{"model": "image classifier", "dataset": "simulated fluorescence microscopy of cells", "train_examples": 195000, "image_size": 32, "crop_scale_min": 0.8, "horizontal_flip": true, "translate": 0.06, "targets": ["cells"], "num_classes": 4, "arch": "resnext", "norm": "batchnorm", "activation": "leaky_relu", "channel_attention": "se", "depths": [3, 3, 3], "kernel_size": 3, "stem": "deep", "avg_pool_shortcut": false, "widths": [256, 448, 784], "loss": "cross_entropy", "init": "torch_default", "residual_init": "none", "optimizer": "adamw", "lr": 0.0032, "beta1": 0.95, "beta2": 0.999, "eps": 1e-08, "grad_clip": 5.0, "steps": 7400, "batch_size": 128, "epochs": 4.9, "lr_schedule": "cosine", "final_lr_fraction": 0.01, "warmup_steps": 1480, "weight_decay": 0.2}
Rows from block 3 of a small image classifier, named by matrix and row number. Rows with one number belong to one channel. Each number is 128 + 32 x the weight over its row's rms, rounded and kept within 0 to 255. All counts start at 0.
After each channel's rows are labels from the 100 images, of 14976, where the channel reaches its highest value: "responds to" is what is common among them; "patch colour" is the nearest of a few named colours to the mean colour under the peak. Only what is clearly more common there than usual is listed. The data: simulated fluorescence microscopy of cells. In brackets: how many of the 100.
# convs1: grouped (8 groups) 3x3 conv, stride 2 (model.blocks.3.convs.1.weight, 224x28x3x3, each kernel summed), inputs within the group 0-27
# convs2: expand pointwise conv (model.blocks.3.convs.2.weight, 448x224x1x1, transposed), outputs 0-74

convs1.220 [ 86  82  89  80  90  82 116 116 117  87  89  96 114  85  94  71  98 112 119 115 116 115 118 103  81 108  93 115]
convs2.220 [102 133 118 103 146 163  80 113  79  98 132 181 165 149 106  99  94 146 105 144  69  98 109 155 120  85  87 183 113 132 114 105  87 122  99 157 134 162 159 156 113 147  79 148 146 182 127 127 101 136 129 111 118 158 133 118 104 109  94 105 110  88  96 124 102 100 167 128 139 145 150 147 150 154 168]
responds to: yellow stain (43); ring around the nucleus (31)
patch colour: brown (57)

convs1.195 [134 122 120 165 120 166 165 165 175 121 133 179 143 123 178 179 160 176 180 116 129 125 123 185 180 149 124 131]
convs2.195 [ 39 117 147 143 113  95 171  41  74 170 103  76 121  78  90 155 128 152 188 122 171 130 118 118 144 158 224  74 143 166 138 172 172 111 183 120  81 112 113 131 130 120 122 113 135  94 162 121 179  95 110 142 127 103 111 130 162  78 162 163 170 117 168  95 112  97 110  67 113 104 119 110  93 109 113]
responds to: few cells (52); cells: one or two (52); green stain (49); long thin cells (38)
patch colour: blue (39)

convs1.86 [159 169 170 153 156 157 172 136 137 169 169 177 166 175 165 164 172 127 130 165 133 167 133 139 131 127 168 165]
convs2.86 [106 135 125 118 148 139  98  76  85 153  77  67  73  82  66 119  81 114 115 108 141 123 117 130 122 120 129  43 130 128 116 133 154 115 128 151 140  89 151 135  77 142  74  92 128  77 129  98 120  78 102 132 101 147 109  92 163  92 105 100 156 112 143  89 106  89  92  47 140  92 116 134 130 122 130]
responds to: few cells (100); cells: one or two (100); green stain (43); ring around the nucleus (29)
patch colour: blue (92)

convs1.77 [164 138 166  87  88  93  94 113 119 108  90 160 161  79 133 100 104  80 113 107  92  86  89  86 102 130 133  81]
convs2.77 [111 119 146 164 116 132 174 105  53  89 131 113  81 119 162 140 238 123 123  87  89  65  76 130  48 173 144  99 125 128 126 141 103  74 128 113 135 117 124 114 121 106 227  85 137 134 112 134 128 117 158  96 132 131 118 108  57  74 168 155 114 155 122 143 111  90  98 214 129 133  83 113 138 117 130]
responds to: crowded (71); cells: ten or more (71); green stain (58); ring around the nucleus (39)
patch colour: blue (27); green (25)

convs1.62 [ 79 109  88 100  91  99 124 113 100  89 101  81  99  91 122  88 103  95 112  96 101  93  97 108 129  70  92  95]
convs2.62 [ 93 148 116 123 116 112  63 169 181 108  96 120 121 118 115 126 110  75 139 115 141 172  70 111  83  95  85 117 167 126 144 118 122 124  87 112  92  98 105 118  68 100 116 107 152 134 125 119  74  80  75 177 109 106 142  84 143 192 131 129  80 129 151 133 156 174  94 132 117 111 101 105 117  82 115]
responds to: crowded (54); cells: ten or more (54); ring around the nucleus (30)
patch colour: blue (51)

convs1.211 [ 86 103 108 106  95  93  99 130 128  70  85  78 124  69  97  87 102 122 124 122 120 119 119 125  56 128  81 126]
convs2.211 [ 92 147 114 133 123 176  79 165 156 110  94 144 114 150 125 107 107  94 145 109 102 137  61 155  48  97  50 121 145 111 130  94  76 113  94 132 105 113 133 140  62 106 114 133 175 159 123  96 101  88  77 169  92 139 136  32 101 167 146 123  89 105 123 114 152 171 105 146 117 113 107 115 139 131 132]
responds to: crowded (76); cells: ten or more (76); membrane rim (31)
patch colour: blue (52)

convs1.120 [165 171 177 155 171 156 149 106 165 166 114 114 121 110 116 183 176 109 109 106 174 174 166 120 161 162 144 113]
convs2.120 [ 53  98 150 147  99 106 152  56  75 171  87  81 101  96  94 154 111 135 156 119 177 147 126 100 131 148 195  66 142 158 150 174 179 128 170 127  76 102 129 118 123 108 119 122 150  86 165 122 157  64 102 139 124 106 103 111 171  89 152 141 164 127 190 100 115  99 111  65 101 107 119 115  91  81 124]
responds to: few cells (94); cells: one or two (94); green stain (47); ring around the nucleus (30)
patch colour: blue (70)

convs1.222 [153 154 108 177 154 135  83 137 131 137 174 156 125 128 134 153 193 129 121 121 117 135 154  63 146  48 139  85]
convs2.222 [110 130 135 148 121  86 118 101 125 115  91  86  85 144 142 148 126 113 114 134 179 155  68 100  72 130 142  72 164 141 158 149 155 149 121 106  74 119 116 101 117 113 137 107 169 102 119 106 106  85  90 170 128  98 117  70 196 133 154 122 150 169 186  82 158 129  88 126 114  96 105  93  98 107 116]
responds to: green stain (62); ring around the nucleus (35)
patch colour: blue (81)

convs1.36 [194 152 124 140 144 116 206 113 152 177 133 164 114 171  94 110 132 158 113 129 166 167 108 122  80 103 111 163]
convs2.36 [ 52 110 163 147 109 100 157  59  82 175  90  77  95  94  93 145 124 165 165 124 172 133 119 109 137 161 193  88 143 149 152 156 172 123 183 137 105 102 129 118 125 103 114 122 133  90 186 122 166  76 119 138 109 117 103 119 174  94 151 144 162 140 155 110 111  80 117  72  96 101 118 109  98  68 114]
responds to: few cells (86); cells: one or two (86); green stain (50)
patch colour: blue (59)

convs1.162 [ 91  97  94 105 140 136  77  80 158 127 146 186 103  79 134 126 135  87 126 133 157 160 144 135 120 195  79 159]
convs2.162 [102  97 128 110  98 126 121 134 121 106 109 141  54 107 117 126 110  89 132  48 136 142 200 116 110  72  66 144 146 156 109 126 122 150  99 118 117  80 111  99  62  72  89  72 146 118 138 121  96  87  84 124  60 129  95 115 127 131 160 118 100 140 129 127 136 125  86  54 121 118  62  90 103 116 107]
responds to: crowded (68); cells: ten or more (68); green stain (47)
patch colour: blue (71)

convs1.129 [169 174 183 160 181 154 145 103 163 176 118 123 132 116 116 178 176 102 108 122 168 169 154 113 160 156 144 116]
convs2.129 [ 30 112 154 165 112  91 149  72  71 159  81  82  98 113 105 159 128 143 162 124 164 134  90 118 122 167 215  72 140 153 143 163 174 119 173 126  77 104 124 127 116 119 131 120 142  93 148 108 160  76 121 141 119 104 109 106 171  93 154 146 171 128 164  85 120 100 110  83 114 110 116 137 108 105 116]
responds to: few cells (93); cells: one or two (93); green stain (44)
patch colour: blue (66)

convs1.156 [142 112 161 152 163 108 164 158  95 149  81 145  81 176  80 150 151 159 156 120 116 104 165 109 104  95 152  62]
convs2.156 [115 109 158 199  93  89 136  83  60 114  92  97  96 152 145 155 209 118 137  96  96  90  42 121  36 161 128  75 108 134 137 150 114 105 107 101 107 120 123 112 112 116 194  82 154 108 136 152  95  89 147 130 123 105 122  32  94  77 151 165 134 185 151 148 102  90 103 217 104 122  61 117 110 105 128]
responds to: crowded (57); cells: ten or more (57); green stain (45); ring around the nucleus (29)
patch colour: blue (40); purple (27)

convs1.143 [112 101  93  85 122  91  89  92 106  91  96 134  93 101  98  99 128  91  94  71 104  95 123  88  88 124  85  93]
convs2.143 [136 124 101 103 111 170 105 168 181  78  80 169 130 109 120 101 101  88 130 104 108 175 149 136  93  76  59 163 140 115 119  98 116 165 103 148 131 157 122 132  76  90 114 130 167 156 115 113  97 107  43 161  83 154 140  60 103 177 134 112  96 146 114 115 159 187 115  60 126 122  97 126 133 127 122]
responds to: crowded (82); cells: ten or more (82); membrane rim (38)
patch colour: blue (66)

convs1.184 [107  75 125 170 159 165 148 152 150 125  44 145 108 150 145 139 104 156 169  75 108 157 117 156 115 123  77 106]
convs2.184 [120 108 135  94  83 113 125 141 157 116 100 133  93 119 146 134 103  88 124  96 151 175 165  73 102 103  92 137 152 155 126 141 127 181 119 102 104 100 103  93 101  67 131 119 160 125 124 104 108 100  82 134  94 105  88 102 140 171 168 122  95 165 148 123 150 158 106  73 102 120  73  75  84 106  99]
responds to: crowded (57); cells: ten or more (57); green stain (55)
patch colour: blue (77)

convs1.49 [188 109 157 172  91 144 173 133 186 183 102 149 157 146 110 122 166 163 153 122 191 164 124 148 122 117 124 129]
convs2.49 [105 118 120 101 102 111 109  96 138 145  54  73  85  96  77 113 100 100  78 104 154 144 150 103 142  99 125  76 125 118 130 140 152 118 133 131 118  94 126 105  74 118  96  92 147  76 136  84 114  63 100 118  68 137  83  73 156 109 125  84 142  83 138  93 103  92  93  41 125 104  92 132  82  89 112]
responds to: green stain (63)
patch colour: green (36)

convs1.208 [121 101 112  93 108 115  90  91 133 115 111 123 103 111 162 111 112  68  93  80  80  83  82 183 119  95 121  83]
convs2.208 [135 135  95 139 120 123 104 163 192 119  91 133 124 121 132 133  98  78 144 108 113 156 108 132  77 110  78 107 155 125 139 106  93 131 101 117  91 106 115 118  85 113 111 132 175 149 111  81  85 109  58 173 104 109 141  60 121 170 165 142  81 124 136 121 179 192 100 107 112 109 112 117 128 124 116]
responds to: green stain (54); crowded (51); cells: ten or more (51); ring around the nucleus (34)
patch colour: blue (74)

convs1.126 [ 77 101  98  80 111  83  73 129 100 100 142 163 138 133 137  90  88 138  97 135  82  85  82 116  91 100  97 137]
convs2.126 [ 93 131 130 130 106 121 171 130  25 103 107 114 103 131 155 123 207 114 148  70  98  81  32 139  62 122 152 119 112 141 137 127  85  72 117 134 118 120 127 128 134  97 199  98 143 153 121 154 127  76 151 122 136 128 123  68  71  82 164 158 115 153 108 136  93  93 133 208 132 128  79 117 122  99 124]
responds to: crowded (86); cells: ten or more (86)
patch colour: green (33); brown (27)